A small masked spectrogram model, trained from scratch.
Data: 26041 training examples, 90.9 epochs.
Rows from block 5 of the encoder of a small masked spectrogram model, named by matrix and row number. Rows with one number belong to one neuron. Each number is 128 + 32 x the weight over its row's rms, rounded and kept within 0 to 255. All counts start at 0. Numbers have three digits each.
After each neuron's rows are labels from the 100 clips, of 14976, where the neuron reaches its highest value: "peak on" is the class under the peak; "responds to" is what is common among them. Only what is clearly more common there than usual is listed. The data: Morse code for random letters and digits, with fading, noise and interfering tones.
# fc1: MLP up (encoder.blocks.5.mlp.fc1.weight, 1152x384), inputs 128-255
# fc2: MLP down (encoder.blocks.5.mlp.fc2.weight, 384x1152, transposed), outputs 128-255

fc1.37:130112152150161155107101104127155075084143171166138143117130084075137155168200137142204113069153135108151149106120131116107123114179116146164156111105167117117154163079162144134127166222141135137140091132124137186155133141083166119086090130136109101061099050140075110144083101093089108108102164162142156096128127088093109150151135150191107132090141169128082151152195105199097141103120
fc2.37:072127118117101071132179120132119189188152149114136128200134102136140141127114190103123149129119117091107097121161111149101135150090122136144090073147117102162106097165155152130119155016144143124129137120116107085116163143135111141099123055090147138150216132112152101138183170162069170145151163074094130140205087157121172070116090132116138081167166122084131145144135135134160121192167
peak on: the character "t"
responds to: speed: slow; the character "t"

fc1.450:125139145138164140146173055105126097172090098109105140125072124087169147104137087196130146166171154181085157141126113098064178187155124158164182119116117117167125099099080110118089142026115084124196127075117118126146150098129115139060141119136077144115072121109101102152137000161122089164124165093133133084168167092124160143134139130079170090131057216103102151176095136096161156084156
fc2.450:104145085108147100115141105124148175049104156168141188152139095055108192146158195123109109137129183100121151110097136086171152174145123171128146110166134092101146047167124133146120164100167163151076084109127146129115165132151119113117116071138132107103093123108120109115133139202203113151074143138157099134099121094090093140130176107158161143060192131172132100186138131103104114217073
peak on: gap
responds to: interfering tone; pink noise; rumble

fc1.255:145157080159146111129143082125123059194155184151108149115130160093139100096112191124138106131206155131125136109134136133125161160113103173159152091130169105151152141094154141129166132114159169103119139093152155121120126167197148158123190056113065238069136100127108081146090104173105093133123115092109122125179163131130061124133118162134124121113159124151203119157107128107084143090067
fc2.255:152139110154148079108132135117110213045087066107103164160143149121129139129116100143075111139068142121129116101125163105140202073120120133120084140068111097141088127128182125166089109100140131133137219110109121202159089115117149152128133124136096098160167138108139174132144093194112141121208153130035115084128159052138155161137141110116110130146100124107130131173078140096158110133205
peak on: gap
responds to: muffled (low-pass); white noise

fc1.14:074055129183084097171163160130131128115161128135138142098107124121131144140089180193149173161191125140121125180160106142088088136212120135107128080144122120119211143116125156045148115147149072143111125157238110130096110153133119182095155115076135085210145124140140112110123122068129149167180087121146128075160098129055095095137114136102153136119144169107129113127109146152138148120107
fc2.14:116077140144171154109109137134159148175092081112195118139126089111132137134135130154104127152126122133122144090133102072110139155090109091121135228141108078121124104109110126143084098150164161135143128112110134115156166107128115100167105118124167214070096136115133118132103094166110103089158150130047091145151180071130161144140142143154141133174171116138172100155080150060112157071091
peak on: gap
responds to: rumble; muffled (low-pass)

fc1.566:125136162129136074090152107067110162101151074122104099126134125173160106141170096125152171130144116086161128148130155163104154001100131120130159141112122125134166136063131131148022115104108083125068092137135078108142140137079100109190118168159115149143095149097149116140176176149096132163038138135108147103132110169105133143176166132126142117031091121144062105070177135131140094135147
fc2.566:095131078145109133210127133155110153076145187134122116153144137120074122124056145133179118104082144066118105128119125084108154169099132106124108117093113134128164133115104125133150177070154097126156139143126137071158144148121136130183113165124079118123124137099125081129145120163168139102154171133150143115162129114142112151115213110142120104120137129160136104123162121098181143143160
peak on: gap
responds to: speed: slow; the character "e"

fc1.609:146108132102091122075122176156157152128134152121166141126175111161159164191117137095151117127215123141116081142135052161167116174137183143095140128098111110127132166136186130102185131136175130114123117146137073132115157138120103134115089107132148133135161161158127143126155145088151172131090081098161150123128103159130093099156108119161160103107124161194108136109086060101144102140128
fc2.609:103191078150107176137091135138202087153114152133114144095096077119123166171131145165102141115175178129142126140122134127120089178125115099110084116161088097174138142193189188087134129097137094119167085097145066086119154170107129100092090114116139114120130161110108113170128118103150163171126079144116138131158117134108145079084073123100070079126131152114133112113126116085113120130108
peak on: gap
responds to: mains hum

fc1.388:117158159126197061097144111110091176035124122102088113179135110141116123118077114137098158119081141102148149126129178126050157110096131111126147123144142109141108129100154126158123116035141108153182061140134111156076132172141046153157098108116097125138093123134094168137142137133127107167073128120131117092120140170136128159116188126125143139052172057129106142091152146173175120191138
fc2.388:109138082136101074153123118139090118095233196117143145185140127136134116136087146153195084135152095092102143129123139111119099244113161084134108100100130120121144133100086124121143169056178109124132152129138133113158148139149099127151125094150146127143098132158131091115158133163165127151165151106116150138152102125112124122161154082146136113119145164156145157110198182091129112138138
peak on: gap
responds to: the character "e"

fc1.300:107082191144134101130159136094149107096114114133160164133115182118153119111151173168148142160185121127129195169108135162118094144199119111159089037130193114132149160126148150132147117130078167141140077137168110154124136184171174152091120146076135055190167167126149144138168147125109139160172107169124166062149163118135135098121107070138109145141150125145066053081199130178104126121080
fc2.300:101084121132176156079147144141159207166151097101163088159131155182128137135158119106120108147089172164128096096126119121150141123089098094117181206151115044158104111118074121112148132145160140154123216146120119060122133128194144120129129126129122204076112135098115143136103055098091146103084153144083066120089186115174132111104158096154120130192083125119193093160067143089144154062170
peak on: gap
responds to: rumble; quiet level; tone: low

fc1.466:162108157130128121147140141121169130093114093124162157138171172095165198128134153103151113221142144130150122130094132153136132118130091141147185076092111112104131166078154159174135168099123078105109128126066177117228097143158118146123138154066102130141114151146158148151185082131079171154140195102177145138126127175200079140102199055171126127137132148044140110105129151101141110157142
fc2.466:162151075075122092125119114154133100157089128137136129129097147119208064178126160109186128152122134107111149141127183122131139181152141112125131128056141103102146110120097173144170106152199069120073136114167166117117118096056096133085150132126108117135150133121121101127101107081098090162114111176063117108143125097129160103194044113138070127169103215153094098083074159137160128129116
peak on: gap
responds to: interfering tone; rumble

fc1.543:091126147094101111131139106133167079130162110164111125140127101190087117142145122130112147083174198108138096138141143123131132075123095108109123091127099136103076134158143083080162103106174164121116134153177183097199138102099139096149155161134093123176116123122143116091135172102101165226157078143119149188118153177107127130135104066152093157209144187141195161111114168135113181130102
fc2.543:128112063111151070101109138140104142165187100127160085161143100122084098121121110153056135072140168164145162101148125184095220157162141173149147153144152172154159118087159167047090088163137149181125189137124151137127099134122147144136067123120157067195114146086079114145165079159119054137164119151122123114089115159131127150122083150105083088177177161116129079095161071114136113166110
peak on: gap
responds to: interfering tone; mains hum

fc1.479:093126207168097174087130099085113141123115146182129137059108124125121148133112127100209122161137155098140074112114159145163121160119165115089100099139142116120115137144133104082116226171140169147076088096139176116151133158130163087142101210167156114148108123120116176198034148122152121107127127111173135096189130116189107125102135121127154134077133128138161091124134134127172165115201
fc2.479:116119101115101202160135121154125151194151167092123131163137119166150185153103124127098182147117136109115109142144145176120092185058092092133040146118153137138141144181153129113175103116146119119105104125163158143166125179130103081135114147138134126108195098086115169146109123058126108150141080105127102093086110118127107120140108126138114129136162149125120130088120114101124045120168
peak on: gap
responds to: speed: slow; mains hum

fc1.507:081140107133143119156087103166089173095138109123127107139151127164156086165146095149126136158145151115198135135117137123119123142130138119118156117170093060158112115106055101101188097129106137106132137178127133097138097101154060130133058170076089097137081121119131136115064109121098140188103139119117179073127109134118138157113150175164175087128111169119108109106115205108212098127153
fc2.507:129102166132135144098141127073137126090071065097111142143110141118161147126149089136034099081158191096119134076105130098158159124096098151135087086121097134176149134129061125088092174070157107141125093151132122133200122133192139157123115151148092113171084136127124173104122134102085142166135098134183165125068131154149162152109095107160142101150066151207145166106145084105092117116121
peak on: gap
responds to: mains hum; tone: high

fc1.495:148144143121148202102114114153145107133121063151148144015116115134179147146165144124097137156052176139134135131122109133160167127110131142136127167188100153138161114125134131103092103189149151116117142126125194155166144141042179110118134171152103092105120127116138130143043086095193160099123103141146139130099106122133141128100045194092144123157112243089132117111149101149102126094123
fc2.495:126106133194120058173134130093098134156140188112098103192122118134106128128087112149152124110184105116130105137119139110136095178127115123115137108068116068127115138150101129180201104100117125147138131134130113121119132123180061144135126046115119160107149125159124128109182151137075125171170156136124137170159140124122112121151136046186133131120166136164132116095106115160140123135118
peak on: the character "t"
responds to: the character "t"

fc1.589:044118220106165120139118146138142137132107106080091061120101142124065171204161124131153169149148064092147093162131138184134162095075118128095117133141152175133135132116160165166101134190122169110137102093100123125120144122161146210155089208102131194145107137130111092101147121114074096199105145131100067140137192183148121155106126088122178120138138146145133135128178104066133106107171
fc2.589:158096134128120133088175157165127108165101123099175150184132133140151121116120128161103050132094148166089131119124108066109128101136092112109070130124110112146169132181083118126113121056111095111103168080110117119179158124153155093119146116166105130129159130126132065096099138136204091157121123138180115131149119126108110171160143165106097100162126160105120122091096120110083132095136
peak on: gap
responds to: interfering tone; muffled (low-pass)

fc1.416:135097153156150195160108115113109142167120126152124132123110131134106085118133129174165088095118164122106100038108102163137133198083143101093112139100148123105181132115128172136155147073121114085113148140141144188171177123161137177163178110125158117189116107107105140148115095154095105073154175111132121157150084103124078193162158092090174174103164114096076161104114090120142149116114
fc2.416:143153100115141130080140176117133142106100088141041174136158181155117150100151120132108111131111119105084145152086139145138058159196165105144130043178169176114125172095159104119121138158087120139139118075130073131080091102170090161086098147158095131081190156086146181118116109170163128110081135142143123069143124131112174145137115156147087103196106120180126149062117106125176129110163
peak on: gap
responds to: clipping; mains hum

fc1.476:107167168176084100117119122111124142184026136128133130108135124136153112099050158115147172135128116120149144119118105155113149160108120070117166097138139141139145146103179138162173096149138154103186098107151098153112137114161086139128169096127099150117162150155143086141096143133089128103121113101136127116184167091198034124068120129156124140171108223055133122107089150138179129144155
fc2.476:125156156108125181134146136076129107080175144167084187077128140099128139130169120130190154128171140109123145118125142135096116069122136104135149104154110115122129119218123126161072088119106123132070105115113125132136103119130196112131145087134137152120099124154124108108113099113122131128187123117151113153169113168085096093129054149155120146169130129171098106084147079167114115107110
peak on: gap
responds to: speed: fast

fc1.203:090182169148110089137162098143156161116152172170153123122062232159131135159120103170176103135142110113073127147096107170082123156122116104177099112099177132188151131133108171173167165043149140118143182159108120131107138142166149128098180158177068066128125109155108176117145118128111087131111144106138073121128100126150163119092154100134129104127120132092107107126082101115158134114113
fc2.203:160137132074154130066082126077131109115105161060111106160172158065153085132117183186087151152169136134107164106104170162067155158104087161091086089085136105071089101151142134108079209220103162107145105168102116173156172117127157123095091130125144178133127116132140147167176174158137134129102112144107115111087107133149172110115060092171106137127148073107103110125172123131174134139092
peak on: gap
responds to: muffled (low-pass); white noise